Weights of a small image classifier.
Model: activation quick_gelu, patch size [4, 4].
Training: adamw at rate 0.0013, 8600 steps, batches of 128, held-out accuracy 99%.
Data: trained on drawn small creatures on textured ground, 10.8 epochs.
Rows from block 3, named by matrix and row number. Rows with one number belong to one attention dimension. Each number is 500 + 25 x the weight over its row's rms, rounded and kept within 0 to 999. All counts start at 0. Numbers have three digits each. After the name is the row's rms in percent of the matrix's.
# q: attention query, key and value (stacked) (model.blocks.3.attn.qkv.weight, 384x160, the q third), inputs 0-159
# k: attention query, key and value (stacked) (model.blocks.3.attn.qkv.weight, 384x160, the k third), inputs 0-159
q.5 119:479457472540469476559518491531480525540525509463492491482504515548530485488491525538499477524536483516496482527521510522533478453513495498492514506476450482473510511482514490513537502508474490544555527474456507487482494514507473535522492551501512514529490453486513517520429510498457483479501514491478503537532497514508524495480505517475480541471517513499528527536491520475506469498525494537450528512488528461507476467491506481505480532497442496507511491505528476510543492465468484
k.5 116:500538501517495521476502492481486486515496479480512499504492536514466480506455519503453456503501532493509477461537502483495490473475475532532513489474511509501468531506451493496516531548478445503584499512499469497496471483512523544481500477524502481492542516466479515541527480454480556525455475513539505543505504500499480505520511518508484529515469488486489528470502482494463497514494512466495480470530463458506541512490507475460533477508485507507551481468464553522529510495507520
q.6 090:521496491451487508480512549476466478486489471507483515506492476477518489476490423482469445479518507474456486491499500522511491531489514499515501463449497486490511501530510494442490493501501481453507518501537498492486507493526493536475503505422491500479467545446522499462532502524533457508498469494483464501497520473489494493513458479515488507499476505481526478482507494489525534556518522512440497488532492509492506454479547504537485511482539518493474476532485519495459509522533530
k.6 095:481531526500504540500483484506505538538527500506490497489499487503526511501482487533535498478544540507481484516482525509479502513494523557514489486470462463492506497512544509556504461500519463529482540472480516463513477484441517453512491468453494491458511531505536503464496499514573481483473537530523509508543498555521499509502534484481512509527511513504523481507495499516482542476531470527524459492498482527510498514519520509462446535488515464491497511465442476509518487470500509
q.7 103:474503474520517463475521525507522505531498550479505517532483491508530499449464519535519460514488540474486499529488520547526475484484554511452515497519470483508476488507478487487536497509516532530534526463492448478510484517478549475517463534538481514487475525502505494503505499494481496517464491486511489547451538475465507489467531493478448556474483504525529529490506510505525517503493512514541500499500477510471493478497503527493487507495514500547535536513490546520463554459510475
k.7 107:482506487516563498466499459523484469506514504539507500492463465487455510537486533482503511500541516508527515462509523521544510501492493525526493521489509507478455498518499532537486532495514493494526476490462507471480514472517492487500482491507473520505490526521542510550568496470493547496508504461545519482512530453482489487504491513493513493521467471502522533461440461475434485500489475485509532514490510509547484497517486515507519487476499519482497472532543537471518448526462528
q.8 093:496470466473447545514518502510540478482515470527480484512527498524461529505510447481503483536483458478502463531511507502472532508492492506509492499515466477481511516464503515502519478473548535525516515462497476476504525503502537526504489468479515470534551475505520467522532496542522515466527501445510515558494516485522489451499481490502507519517512493505522461515492530482522440517515507517463511510530495475482516484550532475527489513485468490500522461483481559513506459525471524
k.8 104:521499516549491463519495489482454528515517532539473515499480510481522484510541545492538463538433488497506495525473532535513467470474543454466530511535481518533526452509497505496496475508504509517493529489479456529485483521483538491483553529488479510490491511476498476527533496511462552521501476549507518490540496495500491473499527500460480446516529473491510485509478500480485490493525479519472520501482479522529490501512462511493523513491512455531554500498520522480531531516509459
q.9 096:487467479555504444508485475527479504519472504459525525519462534516523463469494555491511508525476485508513511511498496479516490499514505498445494498477491543512496521514509512518482546472482514469497477523526507490512546514489473482505542538487454526462501512523470514486488518495541497511465512508503543503546538470483466507498533491495498468467432522504521529497494503513526492458554506511480528488485462508455482499480486508496465475501499525495486510568458464490495493474470457
k.9 096:487487523501531539475497505470508486538506521522484525530479517501450514509468484496501539546504498525438499512528490473485472474524469555518515507470465461521461501498483489550520500481493474567494482485523520531522485467535508537495508500523506478525500510541503503512507507511517520541490493439527528506514465504543441509543475518498471541518455532517470495498489499471510503513482524479528488508497525474461483506526534479521521475483514519521532473464463537475508480500480484
q.10 090:499487541509505507473469502514553448520488532542479507501507494490519500481476446463491546451516558471519476501509453498486524512524481495514526515536511521471523511488487539462472523510465482469520531504535479527499461522470483479528507514491534528497501492543506520476528456506516474486453484487496482465493490470471533488523479548547484506528478515478484497500521514478505499510479492492568480505511486498520487502509557515524482481469544489524483537506530511515476489544522508
k.10 094:492465504520508530452520462507511479505473485469505472469496481480464527465507505498547504485476475464482528535515518474545510509453534507535486526537506500490493496514498471517476468495519511489501468468461526478516500489494468524485541534482515488553481465535475510466514500527475508471479450495491491469545527475510444512478520496532509475496530466527476528480466452456501523498486493521527524508500511499558468494520499539481490449522519537501472502501524462458475502507496497
q.11 102:514512467544475484529479468469491533543488497479516500470486542507546513484488537498534486509489524501478517502540555496554501532527483484459507522466459512516495486497502442520512501532491508498493499478507517486510515521561481538509468523502480474516482529509521523522460482476533480516513484541502491552511509483493527527506470551474473532498457508512484548523508516519474505467535488512472528523524475458534513515517449512522497478498525479488464527512484510504546496521533471
k.11 095:529480534477518531517473457500466489483517476488507466509458467533473494498438507506465504557514456487480506478508503502528488525487478501502520511497482490497460531514480539534465487507450503514583524484495499530510464520501512509515481522534482474501478530533476502497539475498508481484497501497501463488507477452514478506495478457475485558495480499472500530495456473475477444492511523504537496524507529500510466495466519466458469487508459465488510459484480506493483466475490527
q.12 102:505513443487476531498463515479515465502550481534503495519528470483523482524476482473455521531489461505467533482517463503472504501503476502498484543510529487507504530503459508491533468500520509528473514490478501489494514505551493483454516503483501517511561463531517511521524525542523536488522519519514514555495519445505534478511497531504491460465502515457518499473500490506491483544516470474468509454533546498482531465523502510484455500531478497479528490475453516477493458481476498
k.12 102:524486490531491503523501486511467521451482519522512538505479472491484496476559482497522468476472530455495515515473514509535463488519534497472477491533494461550530511507523504499539455523480521481512490449512499478507499544503533529490522499473475540508521497497511520480504537512459508495507492552507481489499465468489493474477468526457509467484565470495491517516529540485504507513531534532493504502480527541485473531506518499524513523446467476556545472541488517498506473502514503
q.13 098:509487554463516487485527525526471497478509505506516518487473494468479493490536528529495471511468492526509511545504498527514505520537551491497486463502518468507540533549528477493525500471485513504508491525464489497504530488469547527497521539534495517496439518492473457512509476481520508504491522508488448520520499507466499520535489461509489522514488504548523520511520550468549522470483502527560488544514469482507519512492482494499499459464510478530492468560488474525441513523497503
k.13 102:495536508524501486507491492511533499532466519502512486531465492510494497477504504493445495533531512561551473480511463496482492469493485505511505518485482534484484476485501528502528554509518506482510525562474537502490476483520477488514454518524468489513458536522511494496525455520545472482457521484533506467523539454529455542486492494503512508532442513471488514504497505520462473502509489506517487513475515523476479530489499503470491489536507533446467543479505523461469472487485545
q.14 110:468507518482537467473489532543467518461489482468493523490439491502469535485532520485480518488511479526510521521490518511545501537500515470463500501504520524547481515534521477452522502504474488484489468519505523518507498488492477498478517497474517526460479548448467462466544478455530492547487516524484540460489491468487503505513520465512521517508442500491499496505494459495471541521472519541529526490477521499519489504489481466511489492443528543481480476503478478471508485534527506
k.14 109:501543525499496521511521535518494524493510508483477534492483503537516522468475474544505524483500534518491477498502464501501530477488470535477465493503476507461470545481504500528507522478526543519452517540538529468469527492506491488543455476454484461480503523507525537509456497536511421519503507501513484517472478534511498519505497457503538553494446529492513503520526523528494537522487493476518485482475483510489521456483532473525483475496513505439505533471491509487485525511523509
q.15 107:483536442534491529537512466485468514510488497478568475477538494492517471515481521455497483537493527530473492476505522524482514464518509487486476537501484502507448505460511477538487498534540507495468475510536495508507488471513445485481504538517517451525531463457497512496499490540477481449495538476506545517522537492519531505520529498458540510480525520481494504505511477553508510478525452525483513492540504500490486518528504478480485515515514467454488535520517511509502511470502507
k.15 103:492458517519482500530513495520470492446517499491507560476501526508469515532504530497509474467467508453484491529494538512519517521488529484475505483501476506528484541533527494512439505523499524536557513460475471471536484541528540525479477468489451485492475503508490488473536512502533520551520501521523487525495445517490473468539507498489473544518516505472485478484508514487495467533493499524502529503501498483471474489469536501538486518452487509536525450499484512491536488482475525
q.16 101:510495541546515519531467514510488524513454492505475453518502500562516494494513558518492524507517516485543535510532541469508505490487515468534515487461452527485489530474465464534477488532443498487521519495476494506555476532476471499492526516485475487480500499522534508517449472530474457458524493504501516480532520544452521475475512510525504524522491499487511518494512529478493508450502493487480461507462481497504519511523490488475556525535486507490487526480503464534497491485473512
k.16 103:494468540448490545485525516486487507474487487502519459532529508547515466495472473503498531486556476464470491499484507474512484511517476533499523480511488526507491515490518494502497517495508451468512487517470507570483489466493503564507541516501513493494500517517473522525495497516498494510493434477544461498528514455501508483495501511538494530471447495501491487469455430465499496508480518468496515479547483447539497454537486517519530493503540490511513478506498488500477517497495535
q.17 096:489507538506493493535473459500510517504491467505498521530485450532515537453477519546498478499550520457472528516530519503506517466505497489524489535491530503478547537488496471535488504491488483508540517488502469488526526504505536545502507526496519487517534464523507534510532507511503516528523476527486509502476525484489521515498537494478456495516462457530496505494529481534497502495472494500480522479490531439499490461480517527457448480536525511556466511564515529521542514529506476
k.17 090:501505522518510503463500506471491513546491473533539446463516470508508450456460483495482514542495544475511518502484480497531514504497501513492511507486514522455480461493471520455528483508470490490559474532488519501474506496480480543512540520543529466490495500519519462516470462515483516531459455456527482471549484489522511490472546496510494480514519521513478531488484448456477499504525530489519484504527501497517523512553478525474536507492514478496502485485494503474457465538525511
q.18 107:513504556517532514483484541508520501488491524464519489536489480463519536502525505513498505477493558541535474530477522492477476517475494487502505500510536483482513522538534475525503528518450509465479475529544498489548475490451544483528521452526495535466495517534507510460503479467510499520478495496491480442507521528464491536497486455525480524492502480536523483482476487466514545478488485492515475524498529531498486501462479480512540456461522501490528490547474503462476511508503496
k.18 101:478497471499470495473493511508511479553472510523538485487523484540521501478455518470490545474538517497524517511517454491524525522499495495498515489468492526454494480489543491524485529473524512458425483500477491490476505426461443507492503491472502495510460484515518471490488465510488493495532506494469502489525495510506526520511501491542534502483442530524471473476504453516510543538490470519492484502530481509507498483537472516500484544528482505466454542473532500507468489504464507
q.19 094:508519528522503498465501500552518504487473476466509479535488483484538530495490493533500479459536518463507504519452473561486453492518523511451505441495496527504492502481525544468500502468512522523475533503475500509478486541465481477504492535516497524533499528546482495505510491486515459523515510500462507478505502511508444490494473474485476537517537512512462468492480465496523469513500516496476504483438549488445467512479528511522451489502466481519510475544514504490496522493487538
k.19 092:500522529542547471466523538447507471519478505505474508539522567472516466529478545492449512507489496500465495486491501518519496509510454520519471525499516510526506519502475468491529491516493502471483514494528524476513468487455496456490508469451511496515540495520513520534490512552499497484505514501467536535472519543478525519514486489503464479501478537550469528471489526489490514508447522535474486496506460499531507553487514522534511455504514494494458493509505497517479522512541526
q.20 100:500527498546540521480465494482505484509568516535507479496535528466516498556501463475482484515510496477494518456517472492466529480465434468525518505493476509500510499511488538519485480459526527473473471531522496497504486489522516468486458476479529456534500521517484536492512528510518529470504524485500498530527518506491508480507515530494536429531487543513488506512502470534466514529499509470519528509500502552507468520517530504520529485551501517479541524458481527520518496492478518
k.20 100:505507478518511485515532476545517553424490473475497526483504460436513547526554490499522506477477465491489537525462539506515493501487524474474537516515499512532472498463530497463478453511511470503507469498474477508525538508539544495514523520511467557504504506501489466502523507529482516480542485489513520487501493529488502489526472473471497505512554523510537453492509488461495514478487509527519480518479522477471484510528525532501468463498461494496534498508498485523479527492500462
q.21 096:518483525503556483496504502484492457516482525527485482457505476477509505525516494484484520478482505499480505539486513482508486523486496518485472518493528541516501515545519532516506468487501477470492475524530534530461529463477514477457476502528525539485490534497517480526550479464535487510519508457507478463494510462522470500500518467492539485479455525517488462463472527455496499518484499493514500479514540558532543527502489515524480431434538507523494490486483510461490519532500480
k.21 094:510474481477529507533528485521539499507526527496480509477460470475493511492528517515478525485487462530485472521512480477466543502495553488486493519490507525465507500466512525466491516505508544500449483506534496501459547485491530456516468531525528511478499478494504512478506523560490471511511490520473526469532502467507536533527465491479525460471535472516508521475502529514531511505521498527525502526517471545536524483537526483527506515512501487485452525483533474478455531455523447
q.22 092:476522488493502500491514521520517461504442546489509482508492486441486558510512503504522510473485453511491503468457480487527526534532527510547480454524475464518500496458512473473509490460478533465516482547514494498476507452471523477502478463486495487511457540520497462500480486464541488511534489465516513475523456481507519525497499467491478524485553531524518495486495503502519491514486466474481463532515480477495470475509472459466461527482516538477506471469502503486509475508528480
k.22 096:512546513512498470537529509527469510504537508522519525518486483517499468496524532514519492447451529474509482535486459469509493516520484471481513517502516509464488509504505487482464522507526553508447524479519536509539499470533492510489498495495491541477436504514485523494441469502449531465520481509493500474481536515485520534474514489526548455511475512526521497527534526536515541489457448487493518488465467482527511493482488483517489544474517496518463503541521481496490529508511490
q.23 098:481514457495543528489477481505481520478475522517498461503462520489481474500490491514513552514534517540464521484505501482471483456466494508511511507497525528474515510484539483463512540511473503515485487523540494469532518493471497468504470469532516467476495512466493483478509471515493478542540467535472518471522526466549486530489505516471475451502493550539487461476531481547505530484530520467465489513522527496527493527526525524514536520501490520447508510522477476524542480511504544
k.23 095:474531507484494487464479546518475519461498512496508493508538484499546472505490519515568527478499521478436484504511520509511483506522506501475517448510507472502514490511532476501449474516504543529463464484491503500554523475491512510500506481495519491496507474517499499524444536462523496479516526454464519535522458521490513496528504508505488522497502491509512477549557523490569534491473474518475485495503522457472532488540529506537459495473543477506470492480460490483485505479509485
q.24 106:502493533522452469520508506497516515545504493477533524511534521499535499470485520484543485509527518491526539486515518490553480531490529513512472508464452486503521548499513482555537507517475489499516515522478438507533490482532550545533536509481467508509530521500505478472480485491503465463466466504494476554520504480454496495485517502479478548478512485523508535531532538504508507507521494538498527509505493466491517503537433481479469488475478513501487479530517507504543514510489466
k.24 102:507499505480523520520486461469509481542505483517523477527489516530482518511482507500486472515518521562502457486511513492463501482480500482515484511496478534507469535537479530543511553508522457536554531523483482490514493476488491533470517526559502516482486497484472533488528460469502532508459494473529494455514487474532465515508524513477530499483488489522513476448447452517449491525508532517504483464490467459508520460509483528490540521532501517515528525490501487471487475532525491
q.25 092:518475524540538501467484521518482486501463484506517472485482504480541500495473513491508486489476494533535514456480525540543502520515509513493492500471533519493541555488469501501522526518518524533512542464507489469478495516476483519510489513549466514485458493523512511460539460459517507504475474546497461488501490511476503527487487486450466555470483493512527481479531479506537480500526467474445479488468517448483502516511498503482449497473472504543479487522476477475490547541491486
k.25 086:496536535472528502500503485504460469506535539486515466491467510521480474471496519463482511485555517535533504510493520529464537514469560515522515508479489485486458502536481534505490513514497498564520548525536530515508476476530468447501463508497538499527517510563508515499526481469485517508449492461501516498489499447474457516463532483465468520486462497519494535522469483517493477508490485507503499464518509492498481505487489483462490465532526481512498490479536469484478498475520522
q.26 103:499473495522531462510493488479477467504480516516520493449467498542509518506517492469502503462537486517501504456482472482482534521485497549512452503525515507531520498500485499459465571507536521566481533509506526468490486516479519500514498510527463485490472483522463529487481491498538472530517513515524489497475523473457504488517492542514498480524500497515495488478567508501479510454509503494436538494521511476478521512485522464488527454481495505527451516548511531455478495503472485
k.26 098:517521517491538500510480501484496463479533514480505471508496522484515470500429526489522512480524485485470465503526537531519460485507514528545489440479495476518501467498520495523489508507468518565539461498527460508526493513509533458526502498526501524527491483578504529512549489524509466533497527495542498486467488498514490468500511486501503510538535524490475483509448487510485456475491515523527532471501529454519529501522546464510476522527529503472512480502504491502537478498522527
q.27 094:463527479500507529515538533486518538483550498518458502540517467471451535500521494524515490545504498530525511508512518506538480523472521536530510465541474500486521470489487497513481480507510517504523518475497495518502478510544494484509535517472526456503507457472490504472509494540496462509506540500491509532482473494543542502486487499477527534470543495533515492482484488458481513531432474508540501491492465461510476488468456491492501504516478506505545447472536460487467477520487476
k.27 097:526488459528498510502482511532487501495495510479476505520503496489488503493512472505516457470438500483546508472462531499472548481484506484490485494484528464493485484469478522484551514483512505485482523482535451484483493528514460501521460453509486522453453538445511528514465502482470505535512462523458489521504519530459532506466530506489527466526502506473471497477541494534538526512498511465514510474494474499506507542443456487496496537509540493488489518539523489487481500488513450
q.28 106:522492498503496480468510470508503471532545492519518478506545464484482465528505479521509457537537514482497483528501502517512537490504464489509536506498475489488527495467456514476517509527549523481512531455451500471477461539499529462508470539532550525542514470486497484529529500503532524515502515453507502497507517445521519492485531535519494466508539515460525499501514534483508457515478513539534482513510492476521534506539543505528470462506482481487531517496508527543491471480530490
k.28 107:520493527495484511520475448528463481464504473530475500514477492463474480484536538455497462543492467468497520521476515522486485507489524503474491547528506508506482466518455519468526471502534480492509521479487463490481514542520514468468532515490508538524534495488461505493560478508487552530535487524506521526532529466477490483527511510495503476521512472473538502464471481474515521479487517535479523523485482534500490526514532479533481455481507506547545488532512494505518458475534480
q.29 097:516534503457477535460474495518503491458535512524505497520489504449460540488495529479489531476479487521492514525494521501469498524503484508528527496501494497527463494487512540497501466496444529472469480472472514468554523506493516526525521465489545514497457466485492489503523465497527522518511508471503470435528470546532468464485532467531483500517489551504458485464474483526503510492501477480562478475516512523504488517527535495471523477511519501526499469454509511504500494514500454
k.29 097:467501461525518499501474539523536552519490458522498488456501502495528477449501465507469522476456456492474503520497458490479486511529467500462530520511502533483519512473530456466497503493515514447436500482490474543519491476493491499545504476482509470486523495455518487478500483531515458466539473502470462513471493533518524509470490510503506472513489480535493520512503522503528553474509470519459477536482522470493466533529477487488507487493507470503493559498529507476492537505516497
q.30 096:501481497536471527512507542518493506544510488501461524519526512522498514470472493523465499521531519488511473501513523460495477431523503449553512473490471494453547494528503496518528494501465491522514503498478457479515532535521521507485507511471510502509556511503497517502487483521494515490457457551521482465509501484483549518486545542550508512455470501467501488485517489493518486480501469473478508484512465459506515466459517487461504538530481531536515478497535528489503489549506476
k.30 099:495473516509499540456502483516470535505502496522524466477484519517517505489482497484496512548501460505521504481503520451525507465481459446469518525489573483471515461520469484488478500502509477448472473533481501497490498550500483523507525524525549472543523478520499472509500516475475541535508456494508533507528506460493499466484493526527477474500479509540532501474505468489485494465497525485501426493516521446526504492511490548530515483502514535493489522501506451489473530509511513
q.31 103:551520534517516503485523477506536462500501511523439480510504496470489526524481442486508538479462523508497462505481447521500534534513472466559516502495467490525537528477520538478525482513512517527492487530493523463480504482483542475495506468452536510526500474500506536509533498528459490471522522493482479491501439529503537503466481509524458502496532497531510487494498511467504486488522466486509473521474482502524492450502486501466509502521523547480517472458499528453479484506519482
k.31 103:462524463477470480530520517509489542505461486518508467514537517518531484499535487531531499461438510484530501506489489504492476531494500450517513491506494497511487462487507503469518512489507497437440461481524453506494527494512476497519521543514519511493516514468508486524492486509428488496498481554440541480502497492509531496465525529515505455522527509476510496505484499517492543481487449504472471521493507457520470484478482521465540521513502526523476555523517496497496517489522464
q.32 088:487466553481460500530508501525504500491463521463526458486494461511468507519470507500505492503515454503488523473472484484519523514520510504551476477465506517467510523487509485550508506486493486506495521520460517551535492482507526543518469514538479463517461559522538483496485505508520487543484529491489519540500493473472515515480469530499487510457525478541548501526525482485512520494525502530504478552494531459535539507492446503476529504486469512509474503506544513500463491507466457
k.32 085:489518466493474501529538526509494511531473527542495458526541466514468504527507474526449504483532503500531515526488489476519499482486517520492484477526469493483476496520516497486516483504482478487507526530497495490535518506464461495497481476509496495486506457496503514551460485483455531523493531511535471505482489519528523511488523499480529476490463455475496468443522460546460492513491506489524464458473491465474538530535516480458465495535508476532529510522478458545459529507489451
q.33 099:520513513523551520479501507465457487525479469475491512508464496481483533539517481504477524517477468492482503457497492461529550520460503467454469488493480479489478414516485460454446498510490514454503487473536503529476520491501471488500455483444525494527468490508520451467525539493510528488520503481477494511519479475507489500519498501479487458530471509473503513486533471533502536525513513496480562494525497509507537487513499459478501480505540528466504516473499493504491524511514500
k.33 099:474530530471521479545522533479498497441521486473521511520539487495547525499534514475487496495494517511460536485512477530497506535524479532520457518478485494527516491455526521523444498484490536513470521508523509502526476528529502461470490522452497485493484481517503476499503476483502445500531516519527475480472514549512461541513466454506529504476504529511534523522459533459504512487449517534513496505517498501495467512501489467516448501465529470505473487478480456473523518508507480
q.34 095:490479493451524492508495453543485472509492524488512514483491470494507497433505551524480523462547489481510477522527526513482458468523534493487505534468490530518526536542538543522523525513458490480517518517472479483530473494508514545520476486550504508476494484476508519498505526515520479504534497548460542464541548502521513516490473507490488506504516515523531511526451488479519529480490512539498507512496531508514473495519491504495467513533502487507519501547520457530544511462472463
k.34 087:478513517501506482518539517442506466537485464519520474546488480513472504541471493522478510532554536509493485489478439466460501508506454527508476515514480478476458487511462484506490493487483494501522505511482527466516470453488498498545477486504530467467547524490483491514495488469474485518519518433519483532522489481501523527543535546518518512523445540538471471490521513516487503530533493511519495472510476501478495483513480508506495477516474540488479485487487491464442491524486518
q.35 109:503537460497521514472532539508502471477498525478470494508500487480508517543478473507466496486488522493527449512493502473509490509523479488491516468544481506483508464528513522489491519453493482483511449489482545506504520473471515449517457450529525484464507492515506498481528529468530519488486503462487503449488480530555480467554481465524517491516516557515499493463499478479508492533475512465537492528497500548497518500463528491484508478521515538503534471462542513454486473480519469
k.35 104:517471520483486487496493537504528509497504468513525478493513530456514454485540520476481495500447458477525493545462494497501474511528499504483515487488532497513520510473527449495500503469531533429416475508520479502510494477476517465492493530453524504510474504496510465520463512503471460503517486522495543532506538531492512539510473524497498473506491516522482479536509529503511557465473495488464506521497491537486486547541492469528485489473478501502476546524529504503529516529472500
q.36 101:488507515513551491469510537482473496502461501479510480500495521483474494469482508470495527493496534518499525513492518471524511526507536500517523486531538463476517489549462515470525523531503481474489471480547460525515463479488529466543493490519471533515461531513522534504540464472523489507498481505548522446504496535506498536470468487491512486533484487478487477498545489505499563489497478467540516489483470534517472538472475535496521490472556529525523508547474514466493529512510502
k.36 104:506465506464478513494532499522510500512508488481545459508494499528507513474478525476518513519558469532513505503528461506510540551478477519566508522500479552480514499496500514517460499457499507502442512517481528490499523499502460511468502511478509514487476485534498479513483510550488471496482472460499450480504508510542496543494490485551551460449497505540493516510504483469474478497463465495486466529532495475539463460490507518534486510516501498488458501479556509471477502522497503
q.37 084:504516497528509485447479491502482518477470501489500533486495480505486504467461523527551519461489460470507533496512488507542538494539510463511521521514472482510535497495530474501480483478498477440530482527495453516507538539473536535502493487533528483468472486505521471502499474506508455497553470505458479506535512502509514518510504478487480487529534472495538489512527460516498494503558502526464527501473533452473485482491509549453515540514498499460464455543500477519515504504496516
k.37 094:472485477513495511482471517485534533468520462531500468522492520499475510519470513513492528470492540505483469472519448506483499538490492524501495524500482479486545518524540494495520496519466528460467535541541538536502508445483443491504488488513544469519500536481521483527441494530497482469508482486480520544519526494527542532535514478506475521519468525546499515488496475521533529543485508462472486506482485509518486521507463517470527526507494491513468499530515516500453539538501525
q.38 097:524480522477548471504524526481484513444492504481500494503500480468511543506477511531525476470461503485547520467495514497487478525509521522526487481521529495512480494491516474469481500467489462534515462516511536473540529466468496529468458486532474507487422528499497523486520503463537497538482506524492485452487470507531521552530521448546461482484483516542525513498489506486515513508458512493535518473505497516504531519482505498496505476468539535481515493491504507486436518516477481
k.38 096:494529484475499508523487571525475515495509479500510497514549502480547480503501495500473522483499528532478468465517437503476476500520475493467490498450491506499522489481513507508493474512478530456449530541512492470476478477481456503526493511476487495477480495500544496483434477484552488498512513495495536478498543498500494483519483523531488507529468513536466535511537515523512537511482469529525507473513467545522488512477464483494482501509499514459441517504530478490456524527465541
q.39 094:544477495496534493430531507502518471494510515489516515537451540505510510490507533519492517535466523552518505481533508554462486472506487520502530490493521522478516524504521543464502501469513527497506524537488503484464500464490460488523476487526484515469509486502518496461539535526535479504519519461475531511491536515516513465522492481540521493502471541455455512511479479488483481481515512495535487524514504523519503541471547521486477445464516544483509501507520480490443514499468513
k.39 089:538446521494545519476475511545505511495468525514470550504492497495485476504512516526486501483450451521524497525523543543478521535481511530501505486477546515523492501475492491499506490528499521519431492509487498505469503481488527482474482453489519480527485500478541472485509553477518513504467461520466539482496535436485458490470497490462494523493544501525493496531485493519519497524515517474496538524534487512513506505522516509538514464499496488498516457539469471495535463496539465
q.40 097:460486543525481514493526499531506486549445504493495512523497485500501480449461546487528477501526522515516449492510473484545494481523532473498494440501471453481524539485512475481560518520477515510480495495512461509522530538461520541499498501528514493504523502506538506490488501487469490492477475522490519490510503517457480518502571505488423561470502478516520514511527502481516480476471486487510463471474496463503496508508473490474485497495464529508494463515486537526523496509529498
k.40 097:499484507523486485462547490492487497542494515526532467507519514538487459507478534479487538511515473480489507479513520508520508534493463456482472527502564522449476522489455500525521500517516491492451475512448549485497469528496499536502547476536557503516477502518517495488509478493492500515516474490486473494543486487487512487456503559501524475481452472510514504453486457506473527529497513499505462510502501449525525511493462539535520471508506547499514542504502470493513487490510524
q.41 107:517491467476527517517514519509504488456468482500539480509458487504535507493496507469521512456512482549498477461488509496476482477503477489526467500456475513521450478499548522482451495492461476500457471531495511470534529512461449493510506499478500464491464522482463456513466476494482484514510513492481510473537504496541500495529451506495518512463535521529470472526476469483508491501505472517449548511497528508512452505476480464487505539511500496463493521498543441481514473471499516
k.41 107:482542492467465532505502516513522497460513504477516513534525534524492540531497512539492490489500507450495481476495489452475514518522504518513532476500493460481510556511503496519479517538517515534500528507535482505509479473498495471540507483457505474514485502531475499479421528460485458489501558514475480522503446546503514529501489454510497534518496543467512486558516549539519482523485498484486498477476468499453503497463524524517482503513503487501465485482510507501473537488522535
q.42 115:541494550454531467471505538562521509437479520484511532483478465499522531468518517501502490459495511489506499501527506509470513537490497503471531485533530491540482527526487506492500518491500497502469483524511484469520499500451487499505485453489493486507476506475524506472534498454531503553510502515515469441487510510519508556521503470507466530495494511480463487515470484467534534493471494510516519501499520504493522499463529480499456500476557533496507454521498506457447500530542502
k.42 106:468544481526479482476502554526533537533474493527515468478505533515488514510505486501456534517531512514499486477485456485501485512528479472482469518499507518456525500496495474507465502487502505471405526540530508533487510435487443469490493488514536469466447506530555506477485488542494454497484508526475510511526500497500509498512504479542507511479504494520507488509545521525476514533492459479500513487498472521523514480502513508511520514535496486460449551497522482516481493494498512
q.43 101:499493505488447481490480494519479524545475515473529475474519542586512465477499539499495489474493476538543525496542515519493504446478496525540467494477512534507511531474508465514513508506457488500498536493526504520489474494504522485532502502480496482498490527445504500513492469474475489513517499522526495538494544496488491508466497512473475505462496459464497520514503505532528503454565512476459514467508474459523487485476460504480521542471485456489465502533491509530500529469520499
k.43 105:536479534476489543498506495518514497494508482511511465541479512555515501480436493474472524544503493506452517457553499529514493482534477498514510458497499492507509490537468547521530520497476498559553519520468508519491522459510533534494512488510484509483548497537496524496492493465508525543489472470536459471510477473505467462529484508487471548472466478488500499472463464489496464499500511466499513472512509475495517477483478525504529525516479485515537509506522538517477460484523494
q.44 102:487501501455492484506533478517459480488484503452523456474480495488532528499494516491525550502468483529532509496512537494467490466539487463514501516497550526507523469531503505515509494463450487482461461531522517510513517515432487494511512481545488525507443489522520483502519458478485509509523499535496494430515463550536453518494536468495497501490503496492472455478518506452477535512484506490527515500479479468479508511488479523469537479494508500473496468530518453480499512498498480
k.44 107:496515515479485520482535518470520534529506483491520513487540495490489476514502529528454495468529520506482515462514455450514493512519477493497480509480497522469505494493519464488455480530511548509448481539485507479485514455508442484549477523485537486500493474505495481505460467528481436477517468514475510475475496537500501525490522478552518542491452522508466474513547531488509510537456491470480462474527485502524487512476512486486491530546530483499502537473526472480472511506477506
q.45 103:470543500512522496564523540468481500442480469500490543493485484483473486482491512483487460482515510506478522506516502508501487544452471510526513453465481494479475472493523505491484480509526529504474487479525475547480470474540463543513477502451539496477472533458438484489494526533484516519501535502468542528486514462544517492533467501520512523489504507497493508499452505533461528539480530474521490514496498492486531516480537484523515507514501513465528484474479495525459480520523491
k.45 100:521496524503481521494464526520497517489502494489477527469459494483523491510502498538493521453513507511514496488524533492534488460545529490490487529489510458554507500471502520495477515499529482455517518509558446500492498536504538496502486459479495525450460516455518520505477502464547493492501559523454500514519477521449523550504500517501472521520530515499482526508535532500506499492483457507476485531450477563470504472453523498467467472484511464483501495506500530506519522523499495
q.46 102:496510536514456471484530497510517509520493532508448502471510499495517476437466550479508482489489499493496468540524510476525490492533523482523536460523480529490548507516529494531501497512451492543495491498466511485505509550453548543490523489540497484516495503496479480459477524497489484516491462491471465469492448485503538470480501465497463543460516481478475463500496515490496482481523512486463502541463530456464482514476493512468531532504505502539463480477494493481522517499469518
k.46 101:494524483454469491516524510503494481551494476498481467543481516506475487456467478507491496513539514504514504469502469457480458524484462503463527506523478544452484488515473485477533513515536490473450507549488496490467500481449447477532492491483530492504543526471499489542471495488458498495521462484502516532526506495515518530463512529525472516530449521536517530500535499538487512493497489478504510503489483450507495528490464496510550533502527511515508550504516463508493509523479540